From a checkpoint of a small image-text matching model.
Model: 8.09M parameters, 32-pixel images, encoder arch convformer, encoder norm layernorm, encoder activation quick_gelu, encoder depths [4, 7, 4], encoder widths [64, 128, 256], fusion encoder width 192, fusion encoder layers 6, fusion encoder norm layernorm, fusion encoder activation gelu_tanh.
Training: adamw at rate 0.00085, batches of 128.
Data: trained on simulated telescope pictures of galaxies, 195000 training examples, 6.7 epochs.
Rows from block 12 of the image encoder of a small image-text matching model, named by matrix and row number. Rows with one number belong to one neuron. Each number is 128 + 32 x the weight over its row's rms, rounded and kept within 0 to 255. All counts start at 0.
After each neuron's rows are labels from the 100 images, of 14976, where the neuron reaches its highest value: "responds to" is what is common among them. Only what is clearly more common there than usual is listed. The data: simulated telescope pictures of galaxies. In brackets: how many of the 100, against the usual share in percent.
# fc1: MLP up (encoder.blocks.12.mlp.fc1.weight, 768x256), inputs 0-127
# fc2: MLP down (encoder.blocks.12.mlp.fc2.weight, 256x768, transposed), outputs 0-127

fc1.703 [144 120 139 200 110 122 140  91 107 105  82 135 139 150 130 165 117 140  92 198 122 122  92 115 113  96 186 106 150 119 149 136 132 119 147 161 105 176 163 130 133  87 151 142 141 112 119 147  87 117  69 134 117 136  70 144 123 143 116 189 159 104  84 100 121 147  95 161 184 186 147 136 177  80 120  91 165  85 155 106 167 146 126 203 125 156 112 208  89  94 100 159 160  97  87 169  88 140 135 157 169 111 175 123 152  99 137 109 104 114 156 122 118 154  98 120 225 143 137 143 103 139 143 114  92 135 119 134]
fc2.703 [135 133 178  93 128  87 151 148 105 111 128 142 130 147 149 100 156  74 136  87 165 103  85 184 128  78  88  69 123 145 136 172 137 201 166 168  96 144 110 148 157 146 148 115 121  99 109 146 167 112  98 177  91  86  95  71 102 146 147 152  82  72 131  97 115  95 122 133 138 108 161 160 162 137 127 157 145 221  92 131 128 149  99  95  72 129 178 170 192  79  67  64  94 101 137 180  87 165 140  91 157 132 180 111 159 131 135 125  94  94 119  68 110 148 157 199 152 123 110 103 193 139 128 132 133 102 170 144]
responds to: round elliptical (98 vs 8.9)

fc1.398 [116 125 127 192 132 124 169 128  82 115 124 137 159 200 178 150 140 128 128 126 152 128  83 136 137 122 139  70 123 123 131 124 140 134 172 195 121 156 118 160 134 121 181 111 105 142  98 136 143 121 104 125  92 103  99 110 109 130  95 190 103 126  93  64 165 119 132 143 172 160 185 114 165 117 126 153 142 126 151 140 144 106  85 152 136 145 147 144  91  58  98 137 128  79 104 154  82 160 144 147 160 109 212 111 190  97 156 121 143  67 109  75  89 196  88 110 149 150 177 162 150 121 127 102 135 141 157 137]
fc2.398 [170 172 144 169 134 112 185 183 152 113 134  65  90 132 110  82 159 115 127 128 105 120  98 112 119 146  96 170 115 132 130 112 165 123 135 144 141 133 196 100 149 179 140 124 138 137 159  63 148 172 133 111 134 103 156 115  94 195 166 159 119 115 134 115 207 139 162 159  90 112 145  78  76  74 143 115 145 119 153 144  55 132 144  69  97 110 148 149 190 143 182 145 138 126  66  94 142 165  71  78  75 103  92 102 159 143 188  79 146  98 146 138 105 138  46 113 157 115 197 111 197 138 161  86 160 135 116 172]
responds to: many-armed spiral (100 vs 8.8); winding: anticlockwise outward (51 vs 13.4); winding: clockwise outward (49 vs 13.6); tilted (38 vs 18.3)

fc1.2 [135 139 103 135 168  80 166 127  85 146 142 129 171 142 186  92 109 122 127 118 156  77  46  99 133 131 156 134 160 131 110  96 138 152 152 149 105 143 146 143 110 126 162 122 135  62 140 100 151 100 109 136  93  82 107 107  83 153 150 147  97 120  81  60 179 105  68 121 133 133 250  71 165 149 170 143 147  80 166 141 112 111  98 145 131 103 125 138 158  63 138 162 110 122 103 112  99 171 153 179 182 125 140 126 168  80 145 124 153  22 109 124  74 180 118  79 130 162 123 149 146  83 135  69 129 137 182 124]
fc2.2 [159 114 135 139 120 120 120 150 169 107 127 135  79 125  81 127 129 160 103 132 106 110 112 110 104 154  30 174 143 136  99 127 159 112  86  93 208 129 144  85 133 167 115  92  94 221 159  79 144 150 199  82 125 120 214 155 120 162 135 136 129 101 146 133 146 132 155 133 100 109 110 139 101 132 156 134 123 124 141 133  74 125 138  83 133 125  75 127 175 140 141 174 128 152 132 109 212 137  83  63   0 151  96 113 102 175 146  83 173 124 120 136 122 127  55 113 132  92 166  85 174 127 148 120 196 122 102 106]
responds to: many-armed spiral (100 vs 8.8); winding: anticlockwise outward (51 vs 13.4); winding: clockwise outward (49 vs 13.6)

fc1.157 [146 126 140 183 144 104 182 108 109 161 120  85 120 173 161  74 163  88 147 140  85 133 115 152 123  52 103 121  87 164 136  90 131 107 188 170 123 154 165 145 130  82 112 144 151  67 152 158  98 125 100 162 113 122  88  92 164 107 148 146 164 156 120 133 194 128 111 140 163 193 153  44 128  91 113  88 161  90 159 120 149 149 126 187  89 137 175 159 157 125 193  95 164  85  63 154 126 133 113 147 157  95 138 140 154  85 141 156 104 131 163 141 140 152 133 123 182 171 124 140 136 143 128  96 117 109 144 152]
fc2.157 [174 126 115 145 152  89 147 193  95 110 101 107 147 114 144 132 134  88 155 113 156 122 113 134  97 140 195 109 100 189 147 119 153 139 180 158  78 136 148 167 158 106 125 157 141  64 123 124  99 127  61 217 105  52  77 114  90 104 159 147 148 111  95 132 140 137 102 146 128 135 171  98 154  89 113  88 150 136 124 116 133 122  84 146  85 108 146 160  89 121 148  88 154 112  69 113  68 198  97 151 236  95 159  89 181  88 136 213 105 116 170 118 161 131 157 153 154 142  71 171  99  96 115 123 119 103 175 123]
responds to: round elliptical (100 vs 8.9)

fc1.254 [163 121 152 149 120 105 174 135 114 125 119 118 134 147 148  88 127 106 161 159 143 136 115 130 118  95 110  56  97 161 165  79 143 116 209 164 101 154 200 160  94  71 144 171 127 118 113 150  98 132  66 181  94 124  89  97 145 118 130 136 161 167  93 116 150 124 145 189 132 166 157  94 125  86 130  99 178  96 129 114 156 146 110 157  99 132 162 148 123 101 150 106 139  62  44 178  74 147 126 176 166  88 171 104 155 106 139 161 107 124 166 111  99 177 112 142 155 153 117 183 127 129 111 112 106 128 129 179]
fc2.254 [175 111 146  92 181 178 133 144 130 158 145 127 152  79 133 105 137  76 168  73 125 135 144  77 237 151 111 118  88 107 153 151 139  97 138 103 110  91 187 122 153 173 126 105  79 155 171  95 178 114 108 150 210 129 132 127 152 162 206  98  80 188  87 142 139 161 137 136 151  51 114 139 134 112 151 154 118 107  73  95 100 155 129  32 178 140 126 150 143 138 126  99 108 140 146 136  68 144 110  85 155 112 116 132 112 157 150 175  92 110 142  97 108 104 119 180 144 127 140 175  88 149  74 149 113 122 139 176]
responds to: bright star with spikes (100 vs 25.6)

fc1.546 [160 104 160 140 148 143 182 122  85 134  76 133 147 163 149 153 124  83 152 130 133 136  78  99 171  89 168  67 119 109 162 150 164  84 176 148 138 155 147 135 148 115 156 136 114 113 111 112 141 123  66 145 135 111  79 142 124 146 169 185 114 142  90  90 118 186 110 142 161 138 130 135 138 117 165 149 138  93 116  72 134 169 108 100 120 196 142 174 134 126 135  53 142  63  99 147  90 117 121 133 116  60 171 120 130 131 212 134  77  84 131 111 130 155 107 179 194 156 189 147  97 143 102 132 111 140 110 184]
fc2.546 [150 101 170  76 199 143 151 123 106 161 134 132 175  97 172 120 107  64 153 103 150 116 109  81 205 133 125  84 125 100 155 122 141  92 167 126 130 127 189 136 111 147 111 143  73 116 160 131 171  53 122 146 171 128 127 148 154 195 199  98  75 174 106 117 140 158 133 130 125  79 151 128 155 137 171 141 153  79  89 103 122 145 119  84 154 170 150 167 113  94 120  93  89 126  99 165 154 123 161 139 149 117 140 152 100 122 136 168 102  97 144 124  95 132 121 176 157 144 124 179 100 175  64 162 142 136 138 151]
responds to: bright star with spikes (100 vs 25.6); many-armed spiral (36 vs 8.8); winding: anticlockwise outward (33 vs 13.4)

fc1.32 [153 139 160 147 101 103  95 149 111  81  75 102 112 139 126 151 146 169  99 191 126  88 144 167  96 103 107  57 145 182 156 128  70 108 133 146 147 142 118 211 131 106 125 129  71 146 157 175 127 141 108 106 108  85  99 140 127 150  92 182 172 107 102  89 116 110 138 204 124 197 140 156 138 134  93 138 161 138 168 135 141 118 123 138 118 102 158 128 126  92  89 145 172  98 131 158 123 200  88 102 127 161 167 157 135 102 159 110 112 113 116 110 125 154 124 121 163 116 141 125 138  99 146 128 158 118 126 103]
fc2.32 [ 77 163 121 112 134 113 130 142 149 124 156 116 115 119 105  97 122 154 119  78 106 111 138 133 126 157  81 156 147 111  83 132 161 162  87 119 179 107  72  86 144 173 145  81 117 142 172  95 179 158 175  82 115 116 198 123 105 158 122 117  81  83 148 128 120  54 135  91 106  91 102 135 117 186 130 180  89 196 123 161 126  92 124  90 149  94 110 103 141 161 110 149 125 150 187  59 170 136 114  96  79 158  98 135  65 156 153  74 172 131  88 150 129 115 134 121  91  95 138 106 200 115 162 132 145 129 141  62]
responds to: round elliptical (100 vs 8.9); small (63 vs 23.9); noisy (62 vs 30.1)

fc1.289 [130 142 147 152 110 122 129 125 117  83  65 104 108 149 142 161 139 158 124 182 141 123 145 179 114 121 100  46 148 138 145 144  65 135 131 200  91 135 104 195 136 104 147 135  85 145 116 167 148 164 103 111  98 108 105 122 142 129 111 171 170 135 109  85 111 102 146 202 148 173 128 144 139 125 110 149 144 131 152 129 180 110 101 131  66 115 145 148  97  83  90 165 145 102 132 162 104 190 106 112 149 121 214 149 178 116 142 111 116 117  91  70 120 157 162 106 178 119 163 146 120  75 100 126 153 169 114 133]
fc2.289 [105 150  95 121 126  79 154 168 143 144 177 128 136 128 132  92 120 118 108  81 110 100 112 112 117 167 118 190 152 109  76 102 174 191 113 134 150 146 116  77 134 180 152 121 144 114 152  59 174 146 155  79 106  83 175 120 103 158 140 127  60  93 132  94 154  71 123  90 108  69 134 110 123 155 167 148 123 177 141 186  96  90 106 105 164  83 108 123 137 153 128 171 110 144 119  70 147 163 114 119  90 121 100 137 135 150 152  65 189 107 107 163  98 133 105  84  95 121 161 109 180 108 147  97 138 141 150  97]
responds to: round elliptical (92 vs 8.9); small (84 vs 23.9); noisy (79 vs 30.1)

fc1.719 [115 113 106 134 144  99 175 137  91 157 135 137 168 122 166  80 101 111 124 105 172 107  79  87 135 107 165 104 151 116 113  78 147 163 152 181  97 141 136 139  98 104 156 130 146  71  90 114 133  91 111 133  93  87  95 104  94 137 129 154 120 145  72  81 175 116 103 136 153 138 240  65 132 119 151 126 144  89 143 154 131 104  84 175 152 135 134 128 137  65 138 152 104 108  79 127 109 170 161 193 190 113 148 148 156  71 132 136 162  46 109  99  74 165 125  82 146 146 114 214 135  97 127  82 137 167 167 134]
fc2.719 [155  96 135 146 127 131 140 155 156  99 118 133  77 132  84 144 140 165  88 140  90 124 112 106 124 161  58 162 135 137 116 133 181 104 102 125 190 128 138  90 162 177 131  89 104 222 155  65 138 153 178  70 147 108 198 169 113 189 150 138 116 106 128 122 146 137 155 145 127 110 111 156 108 117 155 144 122 122 143 127  73 123 143  82 148 133  90 137 149 149 144 163 151 136 134 113 193 147  71  59   1 133  95 134 102 178 165  81 167 121 129 130 119 136  48 125 148  96 180 103 142 143 167 129 189 117 111 122]
responds to: many-armed spiral (100 vs 8.8); winding: anticlockwise outward (53 vs 13.4); winding: clockwise outward (47 vs 13.6)

fc1.623 [133 108 107 176 142  95 189 132  99 120 137 127 164 154 170 129 142 125 113 120 155 140 107 110 156 122 179  89 136 120 107 109 138 138 142 168 124 156 147 123 130 118 184 131 111  95  70 130 147 115 104 114  89 131 110 110 121 122 107 199 129 128  98  74 159 106 105 119 165 133 211 101 176 138 135 129 125 117 147 141 139 117  98 167 121 119 146 170 102  59  94 137 111 114  72 137  86 165 143 200 171 106 205 101 241 110 126 115 154  91 110  66  61 175  86 107 145 156 132 180 125 136  98 107 133 164 148 130]
fc2.623 [141 169 136 165 137  99 169 191 127  98 116  82 109 152 118 111 150 142  84 138 106 109  93 122 106 144 119 178 140 136 121 106 184 139 136 151 134 138 142 104 177 175 153 114 165 152 151  35 147 168 123  99 122  92 139 155  75 199 163 160 104  85 105  90 182 121 129 136 117 137 145  97  92  98 137 126 139 133 158 155  56 117 124  94 127  93 114 149 153 165 172 161 155 112 115  93 119 171  78  88  79 107  88 117 137 133 196  70 153  88 128 143 127 157  61 103 160 125 199 109 168 120 209  85 151 117 135 134]
responds to: many-armed spiral (100 vs 8.8); winding: clockwise outward (54 vs 13.6); winding: anticlockwise outward (46 vs 13.4)

fc1.292 [174 108 165 123 124 108  92  49 124  96  55 187 130 113 114 170 149 152  92 194 132  85 142 124  85  86 145 118 154 168 180 118  91  86 120 101 164 127 143 184 110  66  75 121  96 172 136 152  91  84 134 141 154 124 118 167 134 135 106 148 163 115  84 131 135 167 114 163 101 207 131 155 187 134 123  72 180  92 169 102 150 164 137 175 109 136 147 132 129  99  96 145 129 111 124 145 134 136 122 131 117 132 135 112 117  98  84 137  79 125 184 135 150 142  98  95 156 137 118 116 122  89 121 150 121  96 120 113]
fc2.292 [ 64 150 129 134 139 158 169 207 170 128 135  91 101  99  71  67 120 152 140  85 134 137 136 121 153 174  89 133 129 135  78 168 166  96  84 142 150  50 104 133 156 154 154  63 119 109 190  95 189 185 145 138  99 117 155 133 100 186 113 122 134  94 154 181 109 115 149  92 127 107  89  89  75 155 100 171  90 143 122 113 103 113 142  85  93 106  98  79 179 163 170 132 136 150 160  40 146 145 124  73 108 147  83 135  66 174 183 134 185 137 105 137 166  81 136 150  90  86 149 107 174 135 154 115 176 133  97  87]
responds to: bright star with spikes (85 vs 25.6); flattened elliptical (54 vs 9)